Weights of a small multi-label image tagger.
Model: norm layernorm, width 192.
Rows from block 4 of a small multi-label image tagger, named by matrix and row number. Rows with one number belong to one neuron. Each number is 128 + 24 x the weight over its row's rms, rounded and kept within 0 to 255. All counts start at 0. Numbers have three digits each. After the name is the row's rms in percent of the matrix's.
After each neuron's rows are labels from the 100 images, of 14976, where the neuron reaches its highest value: "strongest on" is what is common among them; "peak at" is the part of the image that holds the peak. Only what is clearly more common there than usual is listed. The data: histories of elementary cellular automata, time running down. In brackets: how many of the 100, against the usual share in percent.
# fc1: MLP up (model.blocks.4.mlp.fc1.weight, 1152x192), inputs 0-95
# fc2: MLP down (model.blocks.4.mlp.fc2.weight, 192x1152, transposed), outputs 0-95

fc1.451 090:156133125147126105109106131134144152166109122083133117136150115152136115114103145143119125146121101110084176091113138160164143161143136149046109107169156123172134183093111138090160146084122114123086126084142137119108107124169147107135095107097129131119136122134094097118141082131137160131
fc2.451 092:124106126150132078161121106146155125132167129130147136131149099168145105070155117138118112144110103097117173103105138128090133136195125121093076099137156129129164113112135088105100145104191126135121126142135140126105103117135158136137082120161105143140108120143127145115140178068142102165
strongest on: rule: rule 51 (27 vs 0.4)
peak at: bottom centre (39 vs 11.7); bottom left (37 vs 9.8)

fc1.758 068:149113096166129092141100125139074148125132154115105145135117096141086125152129118143165112096093145111112128120156164125129143159080142118136120137145116131102141113124117172124152106131141148126139145087145126143102147060124110111115128148133159131124140147135141152104104133142102172097
fc2.758 071:103100128150133166182097125139145103130145126105135164131154136095072120126143131147108142114131124146142115132101132142118140169147072136167095128158153126174130104151136129149124119119133133111129096132126124162096140106109156130142084102096147084143158131125111113118114114076116173139
strongest on: large cells (100 vs 39.9); 010 turns on (94 vs 50.4); 110 turns on (86 vs 50.3); dense start (66 vs 28.9)
peak at: top centre (50 vs 11.7)

fc1.445 096:097164129135141150141119133079128134133146129130134119160139131137115154149134139114150133094164121127127164168116097167162101152126135144118109139154139137101154135159109157091121139109138117098155104152133145128099146125158096130085110160094088155109120124113126118177135099137127146161
fc2.445 092:115155113118128135160136144116130113117137083128123134133136171088178152125132151163130104129150159120142164111127153116111101114170113098131114097164130157110141150171109073131164154142164127143125151118152127124115145127111090101118098145179126094153101172118142117098107165166094116105
strongest on: 011 turns on (95 vs 51.1); large cells (77 vs 39.9)
peak at: top centre (44 vs 11.7); top right (37 vs 9.8)

fc1.212 140:114151079129112151135111109151102117125112105128125148095144150138141106112095120082094139190141076131093109142146086136171125127158092164124091106131146136162133091135126161142160115100096111124098130098111139112134115126128129136130158145114096095139147109127124116111122098163170142143
fc2.212 144:101167115121115123121115125113135142100148155111127147140104114145158122101109130118093107121098133155136171125099132131130159133125134138162111083097145134119137108177136145084153140110109096149106120104148097103158079168072142154134105088129132112058129113087123117118149131160123135151
strongest on: large cells (66 vs 39.9)
peak at: top centre (39 vs 11.7); top left (38 vs 9.8)

fc1.58 067:115115127151131125098168167096125117157114118128094123116112130147146138082123115197129093165118123109141127142149147164110137112107126151117118131133141151116120134129116122114138138141156146137114127188111112086115067114124144127121082132139135135112129118094138139143146140147137146110
fc2.58 066:116106184142163091129131138145132140120111139094119142135154076122127153131119124133144108110167114146101144128087119147110137092181130153119191150113101130111116100129155105161117089103138130100130151124098149135161146133108174121109126165138139151143184128142140123118110132142103092178
strongest on: 011 turns on (99 vs 51.1); 110 turns on (90 vs 50.3); 000 turns on (76 vs 50.1)
peak at: top centre (32 vs 11.7)

fc1.149 040:145140126134112140093142107132144176104083128132124099125127113120106108136119115145188086146141090110138097132119111121116089110146147123156132137103150141130141137106147131111130097099127121164151136156133154134136129120090169164135188093120150081166097118145124098102111131105129155080
fc2.149 042:145157111109118158153164151133132123128116123133087115148174125133109126150133091115112134114154125135140180122097151105150145155172121135094129131135167115135136127099148118134136121182100142130134119140116149113113103106100121169136111174130109134103093161114128125117137075137093147161
strongest on: 010 turns on (81 vs 50.4)
peak at: top centre (46 vs 11.7); top right (26 vs 9.8)

fc1.460 081:120160132142116122182129128138109128132145121120110116070094131142150087118138140172153087128133103118148142124154107124131071148136105115127146154119122189129138107118149125090097150162104159129121116103087133117114075119082124137077148131133160151137140128107121123109093088140138134108
fc2.460 076:165131122165133177146124082093085079146105150116137152142125128122128149089103075114152136088112106118099129128159089091148111186124102151146117077163136110119120149119164136143116148085130112156126153195138150128153145080112134127134150164170107105123115161091118112103108110141100147133
strongest on: 110 turns on (86 vs 50.3)
peak at: top left (49 vs 9.8); top centre (31 vs 11.7)

fc1.8 056:136128092130177130141155139133130153129146116139125120126128109149137108080194149108131126134191134146139165135124136165190127107141196094069121133129157140145089149148148125134115076099163140126102159087142153082127136142091130134118150113126139166115136121109090152176103117114142140145
fc2.8 053:137136100139168106133120169154129123115134129168107084154145116097154105169121111107102149131122098112123127126147124188113146113088114138126099132108129145127095137119157127132103120157119174108123081154147166132183133087132131118133128080112166110130097161148110136125111167159152137143
strongest on: 010 turns on (93 vs 50.4); 111 turns on (78 vs 50); rule: rule 172 (25 vs 0.4)
peak at: bottom centre (32 vs 11.7)

fc1.641 042:167088128125152185137167119123143119131100085112124126171154140114108139140072162117134125130118152133099179166140095109105105166117124146112104129148124113125140137066102182124130118121137146131114159132137133089106125134120174165157135130142115133117131093097113152135126136129132146106
fc2.641 044:137126097119131178131189128069104120123151102113134121143094096114124125077097175126138167103149166109152148141088092087142127079161135113126107155123141128098113146128131139149139122094114116154112113137120103121123135101124158129176108127160124159100106149120108107140061139079179129141
strongest on: 100 turns on (83 vs 50.2)
peak at: top right (36 vs 9.8); top centre (30 vs 11.7)

fc1.320 087:127150156136114127146157141130103140122106170095112113146126139152107079159108122110099118122103103120118130120080124147181109125098183119115131147136146121137103143128116145134089138118149111131127091063151137095130145138107115146129099142133122144153172117118072136133100137141132136109
fc2.320 085:095128115120162092071123097119107135136154107092126120121108149114152185158147182158137190155114128137160125163088140150148128137150134142135113127140128124132109111141107117143116088144121125139110123111126157138132151140125124149162062143157142113131130109178132106110184121123091152132
strongest on: 011 turns on (82 vs 51.1); 010 turns on (80 vs 50.4)
peak at: top centre (47 vs 11.7); top left (25 vs 9.8)

fc1.531 093:124112139114104161094113131140070150146112156157169162124146135138151121101145101112134125094110139102127105133122110151158140082146137144084169133100158116131177169130113076102089161095124111098107069156096118133113140099121159173110142102102125076128131154127133134124145125118145093145
fc2.531 108:061101120138121134151124122108116154136114133156167136157129124138095144150112157118124147153119128113160099077142184131149133119129109131113098113120111093135131129140159120129135126150140195126177111133086148134099153125162120098147106161144107164121104117141073115103110140131097109144
strongest on: 101 turns on (84 vs 49.4); dense start (62 vs 28.9)
peak at: bottom left (41 vs 9.8); bottom centre (37 vs 11.7)

fc1.536 050:120120093109153084148138133127086155128127134148135186081120106164132144132110142115136074098134105148082120116105142118153121134150130115147142108140117100129108205134133129151147107166144123124078143127127114141125115117097140106130142134085123123072117125157088141121167121138122138070
fc2.536 053:127137144132087131118135159069128135120097171112156120143169080108123140131162120137124121143134128114144140128097131160096131159121137140120144105167121139150117126148144098096144183058105133134086109156114201133132112119117141131170117075080113121173121142093130124077149110100127162088
strongest on: 101 turns on (75 vs 49.4); rule: rule 99 (28 vs 0.4)
peak at: top left (30 vs 9.8); bottom left (29 vs 9.8)

fc1.189 110:098144094145116138162129147132104115145110116142117114114081145107145148094129102123061122161123156112120122124115097148170161121119105133092153082113129139112119154109156123125133112128164133138195173155112126138124119164152188149135134120107111135115171160149108085090132089148116146144
fc2.189 112:125138168128133067163141115150157125110099163128116135129144093097159158128088165148132124122111149137167185153151150130132141096126148132120163095093180118105125136113117134136157085100121143138142117120165097094166122136145135113106163144146134120123108124145160124135111150093129098134
strongest on: 111 turns on (89 vs 50); 000 turns on (78 vs 50.1); rule: rule 165 (32 vs 0.3)
peak at: top left (37 vs 9.8); top right (30 vs 9.8)

fc1.164 095:085138143146074119132138131133134128108139133179123138102096116158102075140144127157141111125132080164115143175100136143130107110120136143148115103099115109169108107125079161133138132104164098120154113129164105106089140092111127121105109141135118119142084103113121125128105173122132164147
fc2.164 093:159165121090077112154100096107098111117171131173108128179112155094109138123150161115106157119113095121158149140083119116097120108104149136122135174126149081176136090121105087127110177104161124141116145142109134094137113145109100115116146128124102112155088118131131174163118147196124091125
strongest on: 110 turns on (90 vs 50.3); 011 turns on (89 vs 51.1); 111 turns on (87 vs 50)
peak at: bottom left (36 vs 9.8)

fc1.700 066:172139116124111125130121095092121139108152120108132138108096089123116118135124163113100160132156146097140125159092153145114135123133176132151117114156137115107091122120147094117146102155145120121135141122135161124184142157115110080157139097125084119144123152095117175145091076141118138136
fc2.700 059:130095162115104103134178121101104132111151164136083062127118148129075176131097115152145092103085157133137129178164116117131121121141140138112069129167104143151178110147087154101113141120102138174083140138131119162125097127167154180116142121189102132093113117135119133151099118151099135116
strongest on: 111 turns on (88 vs 50); sparse start (62 vs 29.2); rule: rule 165 (30 vs 0.3)
peak at: bottom right (43 vs 9.8)

fc1.388 093:125086134121114142144116120139076148127104138109157154147115115109114092111160128111143134142116103151163117117069119111154123100165079083096159071167100139114116130126096116136108181127143136131159129143147101081137150118159130130061126113135142130130157131125096138163138122109111125128
fc2.388 091:117132153108100125166123105108138149064098115165092117133131102101154183134126128082147148143160109162156142118127120145112169118151138158093132079142173139148159136092096116090163121138125116119102122105125122161116117143111145111102133138147156149142125165174143113106151105171140096113
strongest on: 100 turns on (81 vs 50.2); 101 turns on (78 vs 49.4)
peak at: top centre (42 vs 11.7); top left (29 vs 9.8)

fc1.763 111:089098140116167108121119127113119107124117119129152123110120146099132146133115131142150149133160122149165122098127134112149155162130148148174086112148144116128127108134090155104113157087116158105192148155097120096133143118188103138143104131129132097158133185115089131164136082139114115138
fc2.763 108:125127135126115175129136117132095116124184112114144135118109093146116114159123136114140104126123109106139135116138144081124142124112100164153086145115176128116118131112161148135121123139122104148167119126144127083147156127144102145118147137122149085122140146135146124090151132094158149097
strongest on: 101 turns on (82 vs 49.4); 110 turns on (82 vs 50.3)
peak at: top left (36 vs 9.8); top centre (29 vs 11.7)

fc1.291 047:145127136113065141154160102085148110133187136129151139118143153114128145169127150131105145138117107139168113119083148117155100165144114157155133140132184110113122103147105167107162125126130126093123098153127135103124125119149083143099133124144139104137121114134127128147137144141109134156
fc2.291 045:111144129123133137156112130133187150094105085143172103137134106127085118115101139121048159127138140156138095122134152149104132135161148162144117108173150146159115146097111165135128122148078131163148104147148095147151133118148077104065130124085162116113170140136118119147133123111180120105
strongest on: dense start (71 vs 28.9)
peak at: top centre (56 vs 11.7)

fc1.178 139:114118098146132105148149067119118108104135108117108140102133089135155147129158141139130120147093127121109120165144116151152106153132092111166134106174117117127124163111118102142135160111140168172129139121119142141099100108119111146173141125159156116128112120077167143134080148132118111119
fc2.178 120:112171127128088141145093112129112136160136158076119122140153105124098120148127078158115097130124137148127117183160108115156094119123139087154112111184107122124122123127127139133134130158129141124091108138128163102164143137161144140138155160160170131085144116102120110102112103169113133156
strongest on: 110 turns on (99 vs 50.3); 111 turns on (92 vs 50); rule: rule 224 (25 vs 0.4)
peak at: top left (44 vs 9.8); top right (32 vs 9.8)

fc1.647 172:152122135105122148121109138140127131159123140155175110147162139167136134153149102134160096135105100155107143199100123127146141152116143143147090167108128116145119125135143169137154126158130180117118110115119122150087112149127107140093123075126151122141148152117144148078114110127131111144
fc2.647 181:135122125160138124151093138138141159133081112113093128150103099160135101128085128127140103158112128117187136166119129129082111103139125159131094182140138107143125129120087139104122150154113144107140135120142148106177139137139145126167150083178157139130187147109153144129170126148155106139
strongest on: 111 turns on (96 vs 50); 101 turns on (94 vs 49.4); 011 turns on (77 vs 51.1)
peak at: top centre (28 vs 11.7)

fc1.406 054:118162124130142119083166119132141151128119107151154109166151115115082166087147148098140150156137117119185158103109104131114114127166112104086120143118118144134141141183093174138110136164131140147130109107138134105124135163124132128106123110125089151149049170129121142122154165119092125127
fc2.406 052:134104103128123138110127119147127146100155112130110111148080136108131159139119170118115152123184090111107164107142114128143157154119165110109154132191130132126137134128152101099123146095108182130154097113165133104139097137134161119118116103130114116166146140130123079126175110099138121136
strongest on: 001 turns on (88 vs 49.9); 011 turns on (88 vs 51.1)
peak at: top centre (45 vs 11.7); top right (32 vs 9.8)

fc1.166 104:135098112108116124119126126132161132114135137124122115129116160127111100105121155162092104116124074115132151157140115068136109084108124125181121161147144120171105128176115117117153132114195166150125148111086090122119126154172159119130146104117095174138117134118124135117104061152165127142
fc2.166 096:125160076110112134069114120140115122126152122125156121127127129152093141100106155164123118100131089156091091127119110140121120141136106130080119117120159162111105116159147107159152125132130115180147157155164149158106128160120138115174128154137123129128131079128152090109110106120114154134
strongest on: 100 turns on (91 vs 50.2); 101 turns on (76 vs 49.4)
peak at: top centre (38 vs 11.7)

fc1.476 066:148104113149159113129137114105130137135136128099119126110103155137099146178118118158132167112123117132130146124098141119152170150068106066116131147126130112126186130123157148140139142126168145148111196128117120094125100134151145143105116141138139134123100148144109115150179123147155152120
fc2.476 073:088130139166160154175163125099094149126112151179154135109103135109094118137122108114071140103119153109120164104125139119137109065112111130159105153105138143142191182116173105147111136083136158117079139121164085125121136117100110106104160096113090157137103147125145090144115144140120145096
strongest on: 000 turns on (90 vs 50.1); 100 turns on (84 vs 50.2); 001 turns on (80 vs 49.9); rule: rule 51 (25 vs 0.4)
peak at: top centre (59 vs 11.7); top right (32 vs 9.8)

fc1.642 106:101127102144090093101133132102107098106083109143071146101137125125125118141118162105147100099161135123144127137130133109154123149124139138169174189169159124145122172137149166141130147119151155150126141113112095099100118140050165091119127110124091140114111101124140131153114095173150123152
fc2.642 124:141131119152092114167152126132118082122157122123129146090121128094130175145168150132109090077154105113159117121109113099122151135063152136149129178138125121111112091148150124152119172122140143163116106118133121096134111147125125130111151161105110125121107099107150087084161123143095103152
strongest on: sparse start (59 vs 29.2)
peak at: top centre (38 vs 11.7); top left (34 vs 9.8)

fc1.463 035:105140133112146129146116128126131131122131088100133086195092150164108077146129137107094114151115136072116113158141157101140140158125097145166127077110114135103128178128103126128079128117124118147101073157104101092161140126167176147139156122132144107111122110109112160127068116113112109125
fc2.463 034:162130136140096161165147122076147147140129116121120119102145089114155143065131139095079122105138093162158148133163144098130157137138167144093114157144115127146139139144133114128168138091129118134137129097149130164085110116134140124135155139146114118092147115118100150145118152128129133142
strongest on: 000 turns on (97 vs 50.1); 111 turns on (94 vs 50)
peak at: top right (29 vs 9.8)

fc1.273 109:115187159091131164111127138189135082103123097109168118124143151099129115128090125119136154130135130102144137135139096115113085138099189094155120156134139131093109106124114093134161129160137125121144136125089119093081113108128128109140116155135122109158159120120154137172127168177127184120
fc2.273 115:128157137086144071173090131145095147145088166136147132160137113136112139131104136167095112144135100125098154146143115145129132120107153133128122130094073135113096125120135129164092113170086131122101138082112101152083108111121124132106147125152127141144117113121103130095109138103140141167
strongest on: 010 turns on (83 vs 50.4); 001 turns on (82 vs 49.9); 100 turns on (82 vs 50.2); 110 turns on (78 vs 50.3)
peak at: top right (41 vs 9.8); top centre (39 vs 11.7)

fc1.683 146:120141159180139194130136123120143166111136101143133073144099177117086151119177101144122138094101115156115091121127159133127121147141127158134088141135112138129122123136155152123131146150170149130144135197159132130106110102167126140119133132143130102101085096124118094135110142158080109162
fc2.683 140:111134140104143118146102149117113161149131113099124121130118138089138155119132158136143138115136121142119135115121148108102144103159145098135089149144111127176105124139098111124143096108150133159103133078154105084146153142118129129152152099174129120151148136127132149106145152118089107091
strongest on: 011 turns on (83 vs 51.1)
peak at: top centre (51 vs 11.7); top right (30 vs 9.8)

fc1.229 129:136116129137134146155132166111117141130082140114115115095151159160092130140135096128131153113090143122116135143149103113141126101137123139155091186117147128165108110111137080133158131070124110130158150130115138122147102121207141127107161135125148099171144120148097158117103134124123137124
fc2.229 124:122131138148137092118128104137136128098125117097155134126152152140126135150115189146160110093120098167125108164117160110156111134135157109173155131134120128105127158140123159110141157132154134042134100122122131099161124124125153122120097125150143156109107169132139152080124112083136199151
strongest on: 100 turns on (98 vs 50.2)
peak at: top centre (49 vs 11.7)

fc1.734 112:135166136139104119164094137173128125138112106136130110128144149114122117156109160112138112134166149128135169113172145123141116165124149115151128151102133114123184156148127114139093099133142140093088133124154166119146106123100155111174135137112142118148142143126133094069142136160109114107
fc2.734 089:121074153108144129094137136117081128115135098150121150120124173102144143132146110114149140154130118167111111181108144151139136135159144141092093113083119134131122157135145165102141104105147089118120134216161131103120150114099174088180130137123110112107141110143143130121122164132112130141
strongest on: 011 turns on (92 vs 51.1); 001 turns on (87 vs 49.9); 110 turns on (84 vs 50.3); large cells (76 vs 39.9)
peak at: top centre (54 vs 11.7); top right (27 vs 9.8)

fc1.538 049:153148119132151124176110134108112132116136110117107148118141153121103113142066128128131093138137124128139138077192155098146107144122120130136140117142112122138135089119128134163114131089146120138090143121119144125107079116142180103124114145066155159172127160177101108126114103100113132155
fc2.538 050:091152119123124145155111181124113147103142114134087132089142133139118189144084127107141119096124103101125134137104140118122122157116128096140157123142145145130127136132126114107138112156135149112138144094067130116207074074145093111167123143108136093148116160130098099147135113145089146126
strongest on: 110 turns on (100 vs 50.3); large cells (96 vs 39.9); 000 turns on (88 vs 50.1); 100 turns on (87 vs 50.2)
peak at: top left (34 vs 9.8)

fc1.275 064:155166124090131131136161096138123109111169119140127139136132126129150138105113102141106177121121104153116103139159131160122115117178138152120155181104102128152108176122127166099181094137166137138113148123145136077091122109081104120136117158113129107119088177144125132124135131111129141131
fc2.275 063:101098093167154117142117170095164106092133115139098105129156138143118138131101158093121182164136141125118143149116182148134123144119106086131163118151108152147099105089114131131135129144132153099102109135183128129172133078135108139108115102107125144112133163104118100127132102105158114162
strongest on: sparse start (92 vs 29.2); 100 turns on (92 vs 50.2)
peak at: top right (42 vs 9.8); top centre (37 vs 11.7)

fc1.473 057:170190170135110149137146140143110170108120156144096136139158136115094152101130178144097114108143164143153072121108105097123129097130170137103136099170124110127141128097174130132093167134105125132106144142108157088145127115152103143116113128141067135131112164138164116139129139120151130129
fc2.473 068:168115115157139146155173170131126129106153200113100128128117104133117182129122135139123117138140145079128123089136132141098064130087103094117105153126133123152105150119162132112131123114119133124118092119148174143099111138167102116169126115154113169152143099157115127103166138120153104112
strongest on: large cells (88 vs 39.9); 000 turns on (87 vs 50.1)
peak at: top centre (34 vs 11.7); top right (29 vs 9.8)

fc1.413 096:136143152122086142129116159097114126091091141101167124123052173135141180120166115130130128101145166117133134159144131101123113114114084172160138126125159161111106131082148115126097066073123126132152129149164116124161132177090156149141131127115118126167120110136099140095112154132094107148
fc2.413 086:148075126127082159160112160104108125136115141157096159077129147146171117095104124137142103101116097119128155124179110135102131160135164158135141127135149110130102124152100148117154117095110079109165154149182130129092116118165136098092104179138136160148143133158109120084130091139104110110
strongest on: 000 turns on (97 vs 50.1)
peak at: middle right (28 vs 11.7)

fc1.121 041:110148147138136129145113137139123165154105148096086144116088114103112101154124128127112149164167174063087145130107088107100136085126120154098135084079152078156100149144117109153158131116153173121157151132110146105148119120106111097127129117133134131125164106099130132131090149129106114133
fc2.121 041:138142128084138125160136116140151083115150124145133092116114141134104160107143128121147104096166079159197163141175155117125108120115101128117144147145142129104126131138144143145098125093100134132166135131159140160137167120117148136096122177104085193127110160166132097138136143122151107111
strongest on: 001 turns on (93 vs 49.9)
peak at: bottom centre (28 vs 11.7); bottom left (27 vs 9.8)

fc1.466 069:134123149129123124166109178126128114088139107162107096155164140122142145159114123118101196134085136114137164118115132140124098128136126079118116128138144142115118123133141102115105177117163145138111123154125142087128112154090097170080127141104138131127139125131157119114176144103114100118
fc2.466 067:139136114151140129124138130137139117146123111166111099095140127146159129177113124170083172114127114099112145115137107107138135144149131118095156116142109103101097152152138139171145133117125141157159163109167103149147097074084160095119132148132105136138108151143134139080128121119146120110
strongest on: 010 turns on (83 vs 50.4)
peak at: top centre (28 vs 11.7)

fc1.563 116:130124098113117069118102130130091149163130114149116147120112102147125108131132110161142132122142153099118120103129137156126081149125103110136125117125112153128095139155129147115097130149142140206123089112142094126104143078170158170176125111106121097094134102155085147155108136146104152116
fc2.563 108:104147122127134114129116121159125080157128125120159166137118130161116125121118113129145130088155115077135104109118116137106143124097094132155174123152102169147128066112148130109103157167159153157161107125146126132169157154168152154155126086115136169146175153143115110114135122163137140128
strongest on: 111 turns on (97 vs 50); 101 turns on (86 vs 49.4); 110 turns on (84 vs 50.3)
peak at: top centre (31 vs 11.7); top left (28 vs 9.8)

fc1.151 030:146071120143171128077137127160114195101137126113127087124209090146115102154121169105116133110138140169115098147130120103104113149159128150120136095151117128153099119138111121111133170141128076104132153144135121129190128086105135131155154119106140118147105142134125115105193181135104112101
fc2.151 034:095133111129168119157104155153135113110138089169127143142094153095155152103141120124049108093140133154108112147169126124092151140098135093094151130147131114129114167097141145116144115167132187103118148132117163156103080137134111059088145096097127117168126137120078155163147142176145118135
strongest on: large cells (70 vs 39.9)
peak at: bottom right (41 vs 9.8)

fc1.688 065:137160111165125117120140117130079102120093103131127130094169120087144094113118130137096116088099107113115119126114137091102166118166113143136108127147158136056140116155098129137131156153122119155115139101159111147107093169167147120109092121119145147109118126158133099152159114108143123173
fc2.688 068:125117111126140109157149098125137140122137135176119108159133126104119113127131110115102142096124109116162159161180089120096107122112108103140135128044105092156127126120108162111165172126155097191176159149087119120162134138133089087103104142147170111116075147109111115117129166151108140156
strongest on: large cells (87 vs 39.9)
peak at: top centre (41 vs 11.7); top left (39 vs 9.8)

fc1.244 065:149154136142128115122171140104144110130099138104145154138171157135117132128138136110143137147105105156126169100179118117135140161132132131112141128158137150147121104146142108132108121124108143187149071165120105088131130126099129128069132175139120109097099113106095141118141108136102121173
fc2.244 070:099123136160139181149160141120127150139106104124078138145138084184102135101100133090121160093161108113124131108120131085105120158120154159113170169127115186163098145143087085142124124112131140133109117108123158169134116143113144113112128116144145110157092129139150115133150146102198131132
strongest on: 101 turns on (97 vs 49.4); 000 turns on (81 vs 50.1); 111 turns on (80 vs 50); 100 turns on (80 vs 50.2)
peak at: centre (44 vs 14.1)

fc1.435 162:165144119103114105152105146138105144111083137125093141152129131145149133143127130100149122126121125148110133124099143108120114117150114116125204154105116114144105134148128128138087087133124172109152125132131146138140125122131108175133137125120105114100108100101134146108108180098140128138
fc2.435 156:155109149145136110157167167126123157142143138124141168115123153118142133109104142072125134118110150139118125112114163110156119113099134128085119116075114141178128095148090098141098121131083101127190136150127085151129129149145107151100103105116100117137100132161119136137079103150118160159
strongest on: 000 turns on (94 vs 50.1); 001 turns on (77 vs 49.9)
peak at: top centre (42 vs 11.7); top left (29 vs 9.8)

fc1.327 073:144184117115123114133125182088086127167120191136097150105144125101132095146114141153076155128131088148116110103157121115115145146110135149168112117144132168129102140088127128174122182130124110126116153151143118131111145131129091151118110124166107126108116116161137121083119099126083139108
fc2.327 072:143138090118103139107144153137165125152119176156122104109182103101160115120161127171130135138117126149140132088117087126106141105142123132101135139129141123138138091182124112114110127125086119082132117117117087150064126119104133136081139118106154177157127128130134139114188125156130132132
strongest on: dense start (70 vs 28.9)
peak at: top right (35 vs 9.8); top left (35 vs 9.8)

fc1.673 076:117147156146144086139146131082134149137075131156101134125121095116131144083117120109154136117190150124138132137116111105154130145146129184110153131137136083094126125145144148112156113155152136127099093150116116106107120111097151149122146150141124114124127114170156086100130169116102112098
fc2.673 074:140135116137143160142139110104128085118168103128111122146139123135116140079112117101158169165145120130142133159130112113158124127143137124097138126178091114178144080100145168090137146127112118097126136134154128086142119103102128138079140149160130146104142115136156127125137129091107134149
strongest on: 110 turns on (94 vs 50.3); large cells (86 vs 39.9); 001 turns on (82 vs 49.9); 011 turns on (79 vs 51.1)
peak at: top centre (39 vs 11.7); top left (26 vs 9.8)

fc1.607 162:081116105114099130123134139115133141139114129150123108098105169135129147125092133174133162119171119145086135101156135120106165155105110120154105123168116111189137110140125147133125141099149173117111123135105058177085143155105134120107144106151123101154114129128131133138149078136077162135
fc2.607 157:102144098089078103071152123075144138144080163129116154112122138142166126111138144128130165111124135100134151108146116120168153164148103107169111136127112152169147116121116086150145151100123172109096172136118075179086129098111127124104095126112160117130125095168147139122133136154166163134
strongest on: 101 turns on (83 vs 49.4)
peak at: bottom centre (33 vs 11.7)

fc1.600 176:131114143123103144137117125133127098083104145067140155149149107157104108113121142154118127123099134140139115124123108129153135088114116103127089165144161170136123150167125118129117125108062115121118098142132100095199127135097146158167124120069118087115116118126143125168159151106128126135
fc2.600 172:169154123122167124101144144129094137115167153171118090145145137172123088126130093132116157135152084126145110114121102149139077110142134143107149089091123132141124130131099142083103124081152108142146135097142151119125151131140121110142145119149112139143121108185148096140150139174079082148
strongest on: 101 turns on (93 vs 49.4); 111 turns on (86 vs 50); dense start (75 vs 28.9)
peak at: top centre (35 vs 11.7); top right (34 vs 9.8)

fc1.227 074:175182133110150086128137120116129151136168092086130108113165143108103100154134138113164134119176131117121130112098149144124165056128156139135117187142168164142085109116095122148172156074133116134125117150115106116125135119153119122138154143086125160121120084113115118113136154164154158118
fc2.227 075:146125123092134107090137135116184097104087151175171120066091175140117102174105115197111079101162137125152130109112127116152105140156155149151129164136110124117114098116107128115131130156137155137128152097153123140124140108124107151130140135139144132099137175115140113135117109147120143177
strongest on: 100 turns on (93 vs 50.2); 001 turns on (83 vs 49.9); 110 turns on (79 vs 50.3); 011 turns on (78 vs 51.1)
peak at: bottom centre (41 vs 11.7)

fc1.633 076:161131133161115129122077130127116138120124100076145140127128121191154130135114144132166096114136119149105118120128138100128120122105193084113096144063089140127119122130188138086146108159175132123151104160107120088094101138100130104105154166151108112180132111151179112119194164123131109168
fc2.633 066:125120102148150148150177119155109155099153142096126164141167147125109127124131105150136110123131167115154052113088122099128103130104085121153115131142112142134120120161122154126142125173142126133150111125094105142105160107148126106110123117190108108157100085118097147086166112146175121165
strongest on: 000 turns on (96 vs 50.1)
peak at: top right (29 vs 9.8)

fc1.204 058:158123115118097139144119191143153134135143116130130104149098111114134133128152130121172113119142172105136169133140124142138119140107132121117186133087168109162137109133107111113137103129109172168116135144145090101134173122139084079142125148155108155133161107153178135126095167101089149111
fc2.204 068:171165136125143173162174115138095112163103117099153137173104103159136094150076122148115107115165170168133108111115115110091112142117187158153148139133145115126090123119120144117110119113170131154117102160110148169142119133162113174117127145109132087111168109145133138133110120085150127121
strongest on: 001 turns on (79 vs 49.9)
peak at: bottom centre (32 vs 11.7)

fc1.329 082:075116105129123136141117170117086139133160129132129147134107104148129123097099156157163156108112144183109122105119150122154121107121141154115137195159143093144114138121123092174147115136093128099121140093147139102107121108163120123112106114171151129124116150105143134118097130097140152135
fc2.329 082:116116095120183137108117111122101151097122096102115114128142139123156162168106127190115146111158121130123108143124178142174149111099119146140165124166157077127121129120144134118113135159115108118131103140085141068096111122132132144099109177168109138152105138151099141109134109123148118141
strongest on: 111 turns on (79 vs 50); 010 turns on (76 vs 50.4)
peak at: top right (52 vs 9.8); top left (25 vs 9.8)

fc1.376 064:125135115144177114147134108098133114100078066134106143093126162106129124160130158117119093141129106112178163137156132150133076174151144102121166171121111125122143130143147130115111174106149136145136086132101118122117098112060178115128135109102110139137108087136102091159148111157154120127
fc2.376 068:134134121131115102130161136131131145096086092138184168065109071104148181177130117098154188090135070142109153146162132106132127090134079097126152201118144136144131124137147098132129133142133133136130123129134146157150131133123154063125166145089119090162103127108140095145168142150123150129
strongest on: sparse start (63 vs 29.2)
peak at: top left (61 vs 9.8)

fc1.379 117:178132144102158158122136071115093150142123151145119153067115135134109145136133137108102121155137142060141139095133120139133128163168098136132133119124155158126081125162104109112170147095163118143120103103144131142116132121141065137153146136136159141091135119133133152145167110101143139153
fc2.379 105:115146110134093106134137112137132110139166094120176121133128186114153103109125115124048094101114107133110120106113130123154121139071092081173074094138152156102129104122135115118155155110174121128181108124108134116109127125118134114148089128127130128098126138109114145140098104104113132172
strongest on: 011 turns on (82 vs 51.1); 110 turns on (78 vs 50.3)
peak at: top centre (37 vs 11.7); top left (33 vs 9.8)